Rows from block 2, named by matrix and row number. Rows with one number belong to one attention dimension. Each number is 128 + 32 x the weight over its row's rms, rounded and kept within 0 to 255. All counts start at 0. Numbers have three digits each. After the name is the row's rms in percent of the matrix's.
# v: attention value (model.blocks.2.attn.v.weight, 128x160), inputs 0-79
# proj: attention output (model.blocks.2.attn.proj.weight, 160x128, transposed), outputs 0-79
v.35 111:111139123137145112154117127103121085117086142147197081170120051159141105083107079171164188078133196108170192117192179127141123126131139162099165067145120166173086124122136060089077154149173154118101131093105095110087114141143156085089139140
proj.35 062:102103138091111139089222121141104209136063136140078138123142141110103136043096147120119124151172140166101166125118147185125118134108129158131169094112159124116084173199133109118147120218193115066128138066054106154103109121136124155099145114
v.36 123:141131125094105122074167150181115161104142149093078164069126179083114154183159155120074093157164127155093076156093111110148136164080120101132114160093154077090134108172084171181164097108080083098150145164106143184161163132113102188152163099
proj.36 143:133134097177176099185066131082144098109161099114180135146126098190140090171146074152167153075111107070127093114140104094113161130161121078104102161185068158166158102087132149139096150079081164171115095154178163087156140148120120124156083139
v.37 144:149122144113111118074146144193095163108134162118081160067118193087111169165123195112105067154159147178087095145082111129140114157082110114174104128068187075084146130169114135177164082090092113073120174144084146161138143125136119174144172081
proj.37 174:130136097175169101185084135081152076102151096116193138155116089175128090157153075160166161079095112082132102110151104102111163138172124086106114148171056153164148119068136144128096159093100162177103107164158163072143157157129117121153090138
v.38 101:139134132154140135185083134080158090157129109127166091184120092170172088097158069095145188073096094071157140139142146131120140118145117092086142178190043178152129122093135133086068144124132124174135111174163128107116131133108145078097068181
proj.38 146:118128157077085157072182122174110167154114157143065110109137162078113161097103189097093101180151151180138158152122156155149097114077139168159152095082202107092105150173122104112160093167159096081151151104091093192111107102134146126099169127
v.39 137:124149115171167128182090101078152085116108085160171083183130060155133061100116090136176163086085134083155165124167161134127125115155137130093160144180091166176114126082150120094074159144140174175100115106160117074091092120139146095111070151
proj.39 169:124116153083090150079191115161088187147092157142058126114140152084110155082115173101096109170164149178126169139117149166142098127090129170148149098090201112099103152195129106122158106173171093077146159077079097176094101105139136135092163114
v.40 106:118127132136164120191126121076155095146117092125183097183129078152123069078120104164164183095093121118157152110182168131123108133155115155121162116191093151202106120122178110118056171147150144163104124128135127098090073125145135078085080161
proj.40 061:144096131098111130076232119143108183122073134128062147129122127104116139053148162117118126153152129173104154116112126156124120136090092149128138112113192122121122151200129126139139092195199118035125153070065087168101097125134122151116141108
v.41 123:119153135170179124160077121080149109134105098147168105193125054188153072104127097134170161080093139072170156115174166135114146113158134127104167140164074167163123134092162103092064152137168155161138098114143104098075113121142142075089077161
proj.41 146:118120153080094151077197117158085183148089161149064124116143149084116154077113169099097112165158152178125181139120149168142095126103134172149154093094206114097097158169131104116163115177178089085146163093079096167078107097141136135087163117
v.42 115:124115139098104136093168151193134173146174146103067177065110175091134158150151184073102083160152080120094083167088091128130119145076116097154078175066147088079171134146104159163167094096110112106161128162118148190150165158129126158144150116
proj.42 113:143138102175156099175049136108170078104170102104178131140117114160142110195151101158153139099104097071133062117136097075116148126146119086102097174153075136148173087078124164143089139062071157169107109161187160103169139150114126121179097140
v.43 090:124119111130135131168130079106149145099077132136186116182160067122107095075115107175186182092136146141143219105166136153124139145119125187117191065126123159193085140125175079119086143128139131132086124074085129129084075133144097119069137156
proj.43 080:158104092190156087180121118109119143086142113113190171146125095156111107116200087155152144085132099086095124093128084117110146147135088089089076162159043139155171094144137160157095129129117145131106140094148166077109122147143111150150093119
v.44 121:101134133131143117175090119068148101132090107157174102174144058187152073098116099156166171110101128113148161101160165124125138123174145124105152113184097165176119123100156106095073174172165178175095117087131126088085103114134145076080106161
proj.44 144:121118150079080149072192112171103168142087153143079126116134150072113160070111171109093105173151148187124172135117150170135093131093131181145153094080177105093097161168132106120161112177186090085136164098066091169089112111144132137097169118
v.45 133:116123105151139101168094101070121103130098110134186096171130087165112088083115075179177183080107148100172173093179166158124136127154141129092182125174095146174097150096164090106097144134168166138108133120116097092086096141133149071083088139
proj.45 155:126117149083084146068197118174108167142087147138077128119128150079119155074114186112097114180150144187124166131108147164132106129074125175142147098082183113103098153162128109124154092181193102070137151094067089185099106114134129136104169118
v.46 102:158111106127108119093181101163123161119133152084069172086128193098123180143113186092103083178165071154100087154065118113103136178076129144146065164095172074083158107141100156168160083115115113093124159165093137191167139126114092178146159098
proj.46 090:145140116176152114186048141111151066120192117115196127133112116152147117198154099148141135102093112077143095123135110086125140124154130095112084163147076132142161079073122150140103134076066144211123117180204161099159142138119123116157105133
v.47 108:129129101127162140164093081091117123136110104164178115167140062185133090095108072157191191103122148110165191096171142154127133129162144131117168117150091147182088141130143085087080175140182146136086126118126112103092101120146118083089088139
proj.47 063:122113144090108145090229124140095185143080140148081138123124135105129142048116151114111124151158150170113184122120156194130114133110137163145159081111168123116070192173131094123154118238205109090133149082064093152093106114136126143080147097
v.48 085:125135142100080123124119126166136158118162144101072133118113197121104138145142175084110080144101043114066053133054109132104096172106149104090049152122156127084149134159136162177142112116101143104128100135140142140154185104121097124143136120
proj.48 034:115165155090116162104166142130142101162100137140095093121107129110143135108112143093111125150107150159182135149143159130151123109125184149175232094112232124118054173100119105084142121255168120156146131160109090156143124119126149092113145119
v.49 112:147135130133124119094161180146137133149173150111084155058114188102156159184111156087095104176158123113098062153102112110134144135105115096132078168083174095096138134152088174159194099096099119109157122167120122159172159121098128183168144092
proj.49 091:120146119171151121173059143112176077129170113108163100128129124158129111202120102133150130104101112076153039162140111074136149111149137089127113191145117134141159076088118160124094142068041156172132086181193161106201150149103129111193107147
v.50 111:089150120148147129164096127106173086146120079131176091160153090177152071077134095138174186074097126093179146104178139155114129114161147165114146100160098179181092160112154093088096151165168173166121084123177101100096095117132125066091088178
proj.50 117:132119149072087149068179117153106166140085146144059132122130143076114152075128178108102116178153145186114168130117148165141098136093124171146160084092172113101102168192128107118158100174189101066137165084068088179092107112145139139086162113
v.51 077:108133153120102129102092158111157105160173098140071118069108138137139188200156115062108094151115068127126053158088137152138106125165143073149071173124177133075185095099105180122167126121113150108168121177156119087164186164149156158136105100
proj.51 106:095155168075094171077160134152125142174100149151055084108131160093143154112062172094097113172141162174161149165126172154150104111107166171169163093093206117098092157139122091105167120139150102098156126130100088180130113103120141115098166132
v.52 103:165096107118104119089162161189124176107151171083096150063117190106149157156135175088099057150158109154091071149081083096130115146081115124134088141110160108071147124148104162162159091111103098109158155162129138167169177131135101184177154097
proj.52 067:138139110174149108177032132113142078113191116115211133135122118152136114204156097149144135101103111081137099122136104088122140126150120095107077165148058135143172077067128152147103140039055144185119116175200170097148143141124126116156105136
v.53 121:133142120130124151089157156169133140126142147108098138089094197087138184181116162072074068150143111122098057153090102098132104122096134111138100175073175113073175136149084152171175108118079107123170138173145142143158156142132119155153140096
proj.53 108:131143118179177118189056148093153091125182118118154119128127123181141112208133098133149130080109118057136086136139115089130145119160133069125114158170109135150163095100120143130108143061029151180129097160216169095167144134113132117148087137
v.54 073:144136125123101122077104192118129164129143130123074137064121188137121157180147179090059066144146061109112056147087103145108124116135164084180090131087148153054165168099117183149154119143087106100144093123179131135132158115114120156168115129
proj.54 083:097168161069100163079164131142123129163080141152052091117130151101150147104061165105104119166134161167160151153132170156144110115113180172165185086103186123107074177131126091092161129157171108095147126127087079167123112109125143118095158129
v.55 113:126130098155134112148141071095117095097081137134153098158138096137104086087123099173190162100114152145147181096154142149139129140133130148121170080151102137189100142125177082081095151135166122130117130102125110121077066146129107100088118139
proj.55 121:159102096165141086143149108120094170078116111120157204143123095134114114091190110147146149107147099123080159049112073146090145183109087120087093138146091137163155113170153155160093110145158131099083174069110150119081108161162107152125101104
v.56 131:126125131159175115169083106097117078115123114128176078163142064164111071099137078171181180106104147109178186102171165126122146099161118144083149105153088158166117135119146093085063153164165157172128127103126106071109083142136147074100085146
proj.56 137:118118152084095149075211119155097181147082151145065126118138145090115149067110169103101117168159150182122172137116152172138107128096133171147153093096198118105094160186130102120159109182184099074142151082067095169092104108136135137093161115
v.57 137:138110104146168108156120079072113093120106128152156085170132075161141086086103073174191164079101148135172177118173136158140130119155148152091169085168097163170100139125175100100072169144160158156094125101115104109100102141150151084097083139
proj.57 174:123116147082081142073195112176100175138083146141084133119129143076111153069121173111097115177153145183123172128112145170131105133076122178141146098081175111104101155171133108124154094174192097076135159087065094176085107115140127138099168114
v.58 078:116154169142134159148127090111176127143103124148117106162155131112157099097078086146129118129114126071132178080122141129102121108095145209113131091134089142151079129091187111107076136130149116133112080069139084130065099070135088111045147146
proj.58 124:165110096174166098173103135098150116093146093116172173151108092166121097138203092151160153084111096090095115075115085096107164168145109091100098146170075143172152115115131155151087122113123158159090139124148153090120132165141107144148084117
v.59 118:134138144104111127108151162180144156142162133091074181098111194105121160169135186069085089145142060106073070150063109090106119148084141096141078192094138094094175106120094173176151106087076089109168126151127151176182160117122110163168155104
proj.59 109:146135106173155103175054140109161071110180107102175125138114116160145112200156102150149136098094098070140063123134098069121146125145123085108097177151092136148174081081121163142089135055063152183118111170191162103168138145106126116178100148
v.60 122:152112139126118122068161178177145128138152166101095144079103165091130163189139188118104077173168142142083088148092103128141113128096122102160100150068166080071137132144098137176184108129074106111156126130125138153172171116106111168169183086
proj.60 151:129136105173167108182068139096158079111163103112186129136123109176138101176139077149159142083098108077130083122137102090115158131174126086108109165169078146160160097066129153135097157078069160187113094178183166078168154153118118118166091140
v.61 100:088136135136162110154104101089123086147105100145183084197153058180166069093147100181164181108094127087173155093175148132120103125142138151124143092145107184161078132112174112116069139145156144170123105085125102068110099120130150079080095174
proj.61 088:138114143091104147079215125145113176134079146137071137121124125092086137049135154097112123156157142189120167128129142167141121133097114156155173090101194118115096172211126112106150109189202112069134154066060085164095114121145133140101154109
v.62 107:111154112140124140155098080113117137122105140134182102191157060142130083070109098174180188118121140115153183090162176137141139107134129137099178101151079140173088148136147097092103153158167166143088118081110137110083104101146126110076121128
proj.62 060:138103121121110114100205107140096168107097137134117159131120118096113136038175140125112135141147122184107183094118108172120119185107104157115124108114124121129134145161148132134137114193226092092117208085058107141039112135175121143113140106
v.63 097:143111114136090127071142121152091137119161149120121156076121140094088133159134178106129103160167129209120086137124106123168140143107121061120093126105155065084178122158110130155182121106107125079148157163107137188127137160114130203184183098
proj.63 074:104145110182178104217074116081125099123141106128201109135136102198133096158105063147155147078115131057155105134163130123117151110182135101121118149178060157151130115079136124124109180104054148166127092162158169083155152137125125108138089137
v.64 094:096164141117126151152105110069129111156077100158147089190124106186135105079116112153150158126117135108130157103161173174109111088132145167123164100161076170136100152099155116102072160158147172172094084125133097111068105101154123084068098163
proj.64 069:096145177088109180091142137138127154191075133162076114116099145100169156083094161097102121161138157158142173134120184186145107115114169175166159078108165120099049195136126088105164119230196111095151131099091067153115116096116134131075147096
v.65 097:189109119131110127106179136173116130112167165084084176076168155085096182189171166126104116174131126171084075150111099089110119132104115068130133150116159087129157129178115161156182116086099124089196182152095168134143152175118132169157140111
proj.65 047:142122092151143096165134123117127097094206128110184127138146111154078101190146093149149133098123119108128102133153100094124143136153086083105100152148117136151198085116129148144109146011053140183119123168154210092139133152138120126153115152
v.66 095:152089092103120113129109151122120133132170148094122144103131127133149144153142161049097104116122080110102062140081093113080093136137109055080132178106142117134208117132095170147113142099079126106177140172151160110160178165086114100179101122
proj.66 103:094148163085100169093141128141131120171113158150077059114146144104126141137064153097105115157136166162169127194149181139169109098126167156175171098101219120096104156136117091092171135128136106119171107142107092148139129096130145115107162144
v.67 093:155090130126107122071168157135108126093179146116124152105156163118131169167145137086113117164112082171115064160101091098134116120140126081127132179129168078100164136140113164142177120087101086114154135146136146153175167182110150116188168116
proj.67 030:109139114101126125121161125124133076120137142124121080126167122137058108172086116127136127120124146145165108167159139101148139123147108108139192103128220132138169153117124116100135149032110132150137107177093155110139151145147140112130136168
v.68 110:095159138118106168125125139118123126148070135162132099108120127143129120092100118172106139136162212135140186105133184138174155103131152164183146056129134149127071160140145049099134127185163149103101109068130116121089082096145102152086137136
proj.68 093:139120099180161089167106126114126145095133106106191182143126113152119111123173083157154139091123093096096123090084086125097145148132074100077079166155048136150158086115143165178090122136105146125102139126147183097129145146131103140151094119
v.69 099:171101105121140084129141110138139129108171165100116153107152170113095151158183158085154125128130049134112083182110109088101094152141091052082130185107168098144200089141111173149130127082084133149192146144126174150167176144125121130150124116
proj.69 053:112128142070106147085177123134120117142101140143051086125135132114126131124077150114115124154137158165158140152157162144144119114129156151161203086115248128117087183136123098091153138138170118123143122134079081141125115119130144115106151149
v.70 089:160095110075130075110093120134107095129176133126096160128129153138128161172145119040137144119125078140161112188107086127099075135151111044090100175127148115124170131122077135149116118091118111150163107187128162086140164146128107110142098116
proj.70 137:088165170107098172102146137159132129174122166156081078094142168102136164139071175099099092157145156143167131184167172136170099081117169146172163107090194105085101149138117096090164149131123103119170104129120099155128122090139166108111166146
v.71 071:100157101142145128195117122096153113130056108134135108132152067173108090098133095102139199124117158136130204088118146159121106111137136149117144150163060158135076138074146134086106130118182112175115102143159086108104096071119118112092101132
proj.71 032:091131160093112158093153132139126176164071127148060122125120148106194152077098160107109121158140139145132158128109171173133110117112187174156170096111167122103038186145128098111148118255200116093136128107100072158122122099115131131096144127
v.72 100:105160120124098124146127118110152105114055107156160116167125115148130106076092091193166151110156198128116185096167169119159147101104131209124134077114129162139064120118168074080085144150176125121087115095141135148090101096160127126077129122
proj.72 121:152119096164157086159115126112118140087135085113170195151105107147130113107189101153150153101121091103092151057099076132087149165125092111082090143159059143167150107122158160157084117133143145132088158107137153111103126163135111139137090126
v.73 098:095132119112145175156107105128121126141072103135136089167122121168116078096117107145160160097128152127135187106162169177129137102121157204167124089134076170151087161087175107112076136175153154135091093077133083111079090072166111118086121135
proj.73 045:136119134178139121151082130126126163128135109127171178133101128128199142089183125135126132124128104091099138092091108142109124133114130133111051163135015127125117090126134148161111107182126132112117144088173124134122116119116115141136110106
v.74 104:180112078134150092144123095136121139126208139075107133110158158129137137165146137077127096120092065126104072162095106111100098149140089057065131206134142124123187092148088170163145123078101130128189149181118140113154160152120116129145135148
proj.74 087:105144153075099161088155127141124115157115148149063082119139139108115135132080166103110120161139163166164143166158166141153117113125169154175182083106225124110095173141123093088160146126155113138149120130098092147120120116139151112100160140
v.75 076:127162158161118154132111169137174123154104103195133115143147105150139109151124112205086149137140180161163186139183164141180150104105137187174149062153128102143016157102100107097175128184160152115150110086097122125129076089135112124140149074
proj.75 115:160106089175164086172095127108141111090156104091187169143125103163112100152166082156161139089110091092092098097110082102100154151151077087083087170163071136162174086109131171168090124096087158158102129148161175088147150159122106136165092123
v.76 098:186101107106133098118119117114097148129169131098136174102158125103089105148152141052117135096091072112111077150107091137081104140134132094052127184110145124113179083134099195114114128090102100147156145150120174110124157177115149101171102162
proj.76 125:101145167089086165087160129153118133167120157159073087111129163092151171122096187103093106176139160151162151166163169141162086085111170158171163097089185115086095163144123091098163140143150098107160122120102088163115107088135165108098167140
v.77 067:104116105127126165214100121056118095156111110139176131160117075182116117067142121126137170094157113109155160105145137166163158141176126134158118120172087133121122103052171129094082134134167169196154140099117100077138136116123102119101074156
proj.77 104:107138171079082166068162127164121147161088140153088111111121161075148169093096185107090113187138153168141161142128166158139102102108163182162159093072171112084077169139129096109164121179179101093142127114080074165110121100125156123099173130
v.78 097:168098137149132112106172156170118144090192165102125156069132164118093141192159171104120072160119131132088084142107066085145139134105112059105137168080169088095154117180108168158187120117076100116179172174129176144153170158090155152179154088
proj.78 057:151110088167147084168106119117122115079181120101190153142152112153079102162160097162153136099124099096106100117137082089111145140141065085086082170149082137152208059123133166159096136015055145156107125149162186101132138155140122128163108156
v.79 097:191089133122124080131123142132099129120197148102104160138152158140138164180143161069113076131125089112110088179092081117104098144138099050103099165111123103111176120167117186144160138098095115131150142153121142122181189152127153138167108119
proj.79 055:115121141069109150089154125133125112146112145137065069122139134115128133147078150109116122150132161167165125165147171131149120115131143146171190083113247124116099185144116093099159133118156118120149118140091092140137123118124139116106150133
v.80 091:118176187132112170107111156142121134117059149168170106139133112106121118110101097206125124135125201113111170108159143153192192120103165182167130064144136139138061148142129099130143120141164152122110136098148085146127064109138112134107153145
proj.80 119:164109086163163086168113123100129126087123103104186172150128091161106094120184068155161149087115099109094115090090083116101156171134089101083099156171051144172152098116138163158090114129126152138099151124138173087126135163130093146153089109
v.81 103:095139132122127152184111091080167128174075093167126088156095115175146083070098087144154139081093144113121187097157156169126124100145146200146148091139115175169099151110151106100078138145157168159071076090136101119088110069153129124084117191
proj.81 051:144114176184138154126063144130139142153146101128123152123088133101201184140186147098097123145115113076119126097057116138119109120108134154148090172121117111094114116127118146153123089184157130105133159103192023148140124094090120119135105076
v.82 082:111167107146140126195083113085151128144091052125173087186117076161174124065084080115115192127132127089169195120161159154111109086133130157112146107133060187135081162088168096094083149154160151140067085128129114073104093121159128087090073174
proj.82 062:086144163084110166089151131138125161168073133152061103121117145104166150088086156092107121159140150159148155141122176178144111115113174172165187085109179122102054190150126091093157123216193113085144126107085069157120125104122138121088148115
v.83 086:150087141111104094071118160171114148136174127093129125089125147104144155195144167111128095170107111169118058118123078105099117122125124056137127164128175100113167136144092185152176127127130139112165144149107128123191177177091131139175113094
proj.83 093:103141155083102172097143129139138109167115169153091063111147143108111136141070146107107112146129175162171111200156189133159109092133149149179171086097178115092098163130110078102176138128132104126171096145107104141154145106131143117104165138
v.84 088:178086085083093112104124144099112127130147151093105162138125131129100164169138134030127153117104081142108097143081075147075090122131100075095102170125132125087174112114094171112143148088118129122169115181101159129126175145094094130141117140
proj.84 124:085162171096093171091151132153124130170121157161073081107130163094142160128066175103094112165147165157170148170162175143164097085118171158169163097087193112087093158136123090092166146140145099115159109129115094163122117094136164109102167144
v.85 111:173095124137153099091167132165116124126194181083121151084133169116116159181126176101120075160115115163132075142120068075118097159133106070095129161101145095101189114154099170180153097103068114114166138176137171142150162154103140116173122106
proj.85 114:149127084169171094183115121100135103088175127103160129139146102193096073168147091140181143087116109091121082131149089083127172157153106054106109161180123151184179089116124158135091140062053163160116122148171188091153137167142120124164084128
v.86 075:165088103076088119144132105104112158131138135069089150096155146126137150180121146058082105153110069145115115110055127116090093123104160098108112169149120136096176143142100159128146144088128092096101111136146145098168140148087106168154135159
proj.86 141:088158174102095174095148140157129133174122160156075083100125174093146175124079179101092098160145161153170140173154177142163088075115166155169155106083181099071097147137121094096166142138139099116165104129118091166128119086128160108110166145
v.87 085:177108105136102052122114095166101148127207125100138128138132130130118124116124132076138112103116080130094090158117076133074100146161124080056111175140132143112177091130143171140107121116073103111126143172103151148166161185137121129132090127
proj.87 076:110139158070098162070166130140125129156096140150059098116122141100152146113090174101105121169135155170150145147147163148144114111114180166174183091101217122108076180139123096097158128152176112098144126114086065165121114112126153118104158124
v.88 066:144150186156115141123143181162144126127099158121106141072139126083162157161114123160116106120184181169101130163180083103168166135094148087172136082106149127078107118117086103107193115145124128103145190145099101185123124159111115147167183081
proj.88 103:140122077179164074175108113114123127076152099088169160149146108165101091132152087155175147091125096099109109098124074112101171174136080081080095162160082146171178081120146170148071132096083166144095138136152182107134137195140115131158092134
v.89 082:069170095144109141210081087084141099116077084147164105193153099163124120077129090127154135092137107096123157095126190168115133105142159161103133124176075134129108105102159138105083145102185122162095081119130100114103117141178136087103073164
proj.89 093:094127168081103164081166128142110163169079134161078119121107144092172156076105162101097122165145157160145184137121177180140104105112160179164161085102172121096067182140130083112163123211193105094152134100080074158102118088122142120076155117
v.90 078:143151166168157165145093169141171107135116161120210106139158118136175087118148112193110116084109149102185158170186125083192172122151087145128171126171116114144109163127121134128127131156122156150166114093151118072091113137137186083095080145
proj.90 133:165095081156166082165102110096128122083152098094169165158134091168113080138175084151170163095120093101091105092103079106101168181142090099086095158181089156181168098128129167160088123109114162147098156127149160096131130167126104139157082101
v.91 104:102131139101107125148134117095141123131070102162125102129145095150106094105090123191144168118129193109115167098166189127160139142119160189160125093146115147156073161107163098094125128142176143124087129093128129131115086081161102141094123129
proj.91 104:147118103170154090158110132117123142089133084113166186139102110143141122100192104152144147104125093099098148052099077129098148176124101113084090156151042139160147096123148163153087118139130144132092162113144150117103121158127108140148094115
v.92 058:132141171139153104098126178202081119157135137081082177091117180067144149126142142115116069124126185185131065101100133098149136159110154132176131093129182120075190099163131183145179128122098092072105159139109108199158098140105127138114138137
proj.92 068:148111089183162087191089127108135116100189120103163139143135109172119105189154090152156134081120108076120097118122094096116143148144079073095085168168089135157187080119125158150099130052050149170119127148200197110160134146120105129155093128
v.93 092:143128142143102104114186137155142151111201197115118126081161184099132140192140152101133093133104119130100069167085064112117144163111099048134148159095179102137195101154085172175172099123063092107153178177146148144146152176092124143158150111
proj.93 064:172111090166146088170105122117126101077178121103181154138146113150082105169168100159151135101118102097096098115135082082116143141140081086080075171148093135152205062120131167159098132027060143158108130143166184102133133154135121131163106135
v.94 096:154085125114069095070158119169074145082143143134098174069161166084115192176117157107099100190138137144068132126085095094127132171099143108088112122117177086079128113181108143144176086109118084073094179167105153187176130126137094158156160111
proj.94 050:100163140062103165103170150137143097168093151155097089120136144127091123123078146144116125123136168170172138168167185135142124115151156139150176067103103127121072185106123085101166160129146112158142094160109169135135137134157132146114170177
v.95 089:171101122109088109082125137162080171113126164129100140084122173077125187167131180111122100152178116172122072084087088119140129132083145095138075147077166104081166111160098126145210108123120091104133180162076132164156137130122095141151173074
proj.95 066:083157145079106165104153137139146092165108162150094052107151143119093130139054139123116115136123164169176120177172187131151121118144167145161197081102143118112089170110116072078165148120125109150151102183108135141167144123130130128112169160
v.96 089:137107102124135084100137136154117145115199138090115183072130168123137164152151160091116064156117124148098093182075084104104122134126089077093102138079174105105194129166087162165186090083080131099198177152088181176163158152118142147171166104
proj.96 028:149106103147139103147140122120127101100209128115180131136135111144090109198154108145141133108128121112127111130149107101124139129150071092109109145141143133144210098123128145150114143000071139175123124150151177097131131144135132121146118148
v.97 093:147104110137129107093164137164130124134211169089104135099118133110129171173122175094112073151141067138111075177112102116100099130167082055109127149111163116136179089176062160157140119083077094098129174162124129152179151154113139121156151110
proj.97 075:120138138072108158102151127133136103150119183147101071113161136124105118152073135111120114138126181165152099200157184121159125107136144132165171075112194123116119171126102081109190140107121109133157091148101117128158137126141139119110158130
v.98 112:178091092132139098112155117170136143117180152070107150119152134121135154181177151085121097137118067141126064170118088072088124122158085067089136196129140112140167098147078171171155111106088116115154147181156139141145184153066156092156115112
proj.98 080:140111126063094147091159119135121109127119176141080072116157131112116123139088157112113114154131174166141109192163172118160111118129124133160169074109209120123151175144103089118174135108153105123160124125096101132125109123142145125108162122
v.99 076:058135128117119136187122091090137118155083093158177083187130079131150125054098098118121165094124127079166178128178187144113144113169115172149150150173077192144077099092195127062108165134133126149104071098148110123096132129176122097067095144
proj.99 047:108147175103115173099130132140128165188092124163103133124100142100173155066119154100102123153134140145132197122113186183140106109115170181165149076113140122098031209136135086109157120248206112101146132105109066148099130079122139123064142129
v.100 085:147119093104119060112128139117088110135198102119099179124126143130118143141156157076113155101115063132150095130081107143066086139127137054086108178121122131112178128138105178115107139088082135136160156189110141136130180151095121134138136105
proj.100 107:095157171086090174088151132154126128167109153158077085108131159092138155130067178098096112167138162161159147162163175146155104094117175162173171090084201115089091167136122088089168138139144101119151111128114081159123124100131162116098170141
v.101 096:081134119122119166177081109078123117133076069169152093174147082179133079098118118160162142099113121120138184109147188139156113129113151203126139120164104152146098121086180069080104170167180145131073099117146102097076109106154114119090094156
proj.101 082:107134180082098170066133135147126148164077127156093124115101150082170171088106170106088121171137145156134162126109167170131105102110166195161150100087153112090057171133127098118159116213207106088139130104094040157114119095115139129103158118
v.102 086:186113126117117109086134123140098146084166135099103165072157164121099188148170181118133093172138126172088082123096082090115102139139089098118095136095140105110161100182111190152185077120093100090139177170126136128165154155108098138160129080
proj.102 049:114136131042100145071165126136125099136105150141101086120154140125102119146067135115118118152131164171157120166186163129147124117149149137155197083109205127120112177117119095106157163115136117142142109160080137133143132128134150116115166135
v.103 081:149084103105090105082150151146132146144189139088087140082132144095114148166134176120082087157162099172134083142115107131093116159132149083121112174083149085079179134179097134180193084119100094093162180141136140169166149127091105169187169120
proj.103 037:107129127071113136098154130132136095138124146132105078127166139128105125171061140134125118137125152154161111164157164114144124120144135135145220091117189126119115167117119096094147149086130122145141105205089136132156151125129135112117153160
v.104 088:164118080099137087108117133146098135136155123106083126094130170135121162209176137104087116171123067172101050124083086123085120122122128080116085165143174125125156104168069172143175084091120102093133136174115126126164196140132144129169151081
proj.104 111:089147161089097174100148133144140108164117167152074046109144151102116141138049158099104110152135167165172123188162185135174107097127166149169170094093183111094102158134114086083170136132140103128162098143114098152148129104129143120114169138
v.105 097:164087114138098104063181136164113122120167165109142134109128142082113170200140161118104092135124141145095080147097109087151148158094094043106113144093149077115172132174095173169163111099072086116160182167096141173139135157117129134180162077
proj.105 089:172121081167150087168122123116130100072172127095176144136163112159081096168150102161161136095121097098102083122140074081117150147143094074081097172152110136160195067118128172148091137033058148165098127149158199098136129171142119142176105133
v.106 078:180070136125138116095166144148106116130156173114096143076132184099107154140150188129077092158152119133140088152116075130133141146132113098146081134072146101106153125162101187143190109088082081110148183167119144178165161174090093155188144095
proj.106 020:125153107107129116152135126125135101117173136126162103133167133146049111167086099143141124110114133126143112147155135102135130135145140116117149115136121134132133121100128119098125157004085127206128117205114199108145152133137122111127131174
v.107 085:139078084099124053127123119116115156120183130098113166116135134105108148159167163124119133088085060113135065150115115106080119131134130075084120199109155115156190094151133205151119096085073122121184142146121179122161187148139129141128106117
proj.107 081:113156160072092165080176129146123126158097145152069096114129142098133144109082182106103121173135160175151151152167164147146112113114172168170181085099198123108077179138124094096162138146176108109144126117088057164115112114133162123103163131
v.108 079:118158110127112156116109107134091145153082034145085117135143159120164138072118122116100179128158132129083189043097155150098117127078180200117064111147120173077099163111147099088136118125151131102074112092133088089111134065174101178133116126
proj.108 095:087153175083102183088148139141138133184090148164085083112109150097153156114072156095096117158132170163168152161132194161157105102118178171185169086096158117090071176124121070100174128172168101113161112133095085159138129088120136122093162138
v.109 073:129177155173173195147149173129176136175073152185180076127110110110158122115130098163137115100158189137139155153197126113197182120153149165159167079146080152123046180120122114083100141188173160154147148087159124122138098121105128135086132137
proj.109 096:167100088176158084170101122115129124081159107092184179141132111157107105140176090158158138095116089093081104093113072102099149151137076089076083173156070136156177082118134176169087125101087152148097137132160175101135136160126113136165095104
v.110 092:084139120136115133150142088093126092142066092144154090171134121142126071107106118196146158117121153133129201079180176160148152109107165183118172083133126176145050137132175070103111164126180136119075128082115126108068075097170149140096126125
proj.110 088:162121105178154093163104134117129137094139098113168197137096110147144121109196108145144141100121086090085134061107066122096145156124106103086082165153052135160156097121141171162084119131127147135094155102151152111107121152134114140150093108
v.111 086:156092085114124095149120137123134136129166160079138159134135124130119130129140145072122099112098039160120095167081098088099095156106117082087096197119159127120187074138088183166127108090062092099182142176112142122151144159147112141179124119
proj.111 119:103149168089088170093165129153120130167107159166074086102130155090131159110093175104093112165142167163160155168166169146165096093112180158169171090088177116094089165140125089082169138139155093115158123113100087157108103095139162121093167138
v.112 095:184086111123105073104154145128127137113175170082135146123171148135119176181129154105113085164121068139095059169079075123117115152147091076102118190137150097140207122159120181148140100120099100100156155168141145134142140134094126139185115129
proj.112 050:124132137076113147095182128131129091138112146138053073121139129119113127150093145107120124141128159159162124163149161123155124119134141132162210084116255125123118187135118101092151137108154120132146120143085103130131125125133140114108146132
v.113 085:143100136106123142082169162156126167109167153127073145089120149108098151177153163105081112161132092172112070153098089133077146161137120054115094161076175074122203126193090164141168119127121098117124166167112138172187145145102122142159157085
proj.113 046:115134131048097142078171129138129104140107152138103086120158142122098121155054141127120115148127159176160119163191161123143123120152141142153190085104187125120106170123119095103154163107131116151142112164071135136147138126132143117113170139
v.114 092:155101092136129112079139165141152115090186166078114147115148164101083162172162174153137116154108152143136063154093109113118147178136100065098117147102157080152180097160107130180168102123065095121184162166116174172172160148103124132180162079
proj.114 072:166116086171149088180120121115124113086189123107181147139139109155081103154173094159153137088124107097108109117137088096119143144143081082085082161155087137157196078126132158149100134040067141182112133134164201092126124152140118141154103140
v.115 106:187084102117141073122124143159122117125179122055096141119160134123143134135138154070114110152085071141123087179107068105097070165127099066100118178110154130146169097143112209135129110109085132113164131162131175150162175180114119105154146113
proj.115 047:151096131071108133085168123129128106124160138129049088131129122119150131170116159119118123153128147146145110152153148108146118112139107124150187103121236125120146173154114114128146132098146126137142125139106085128139110120116147111123142141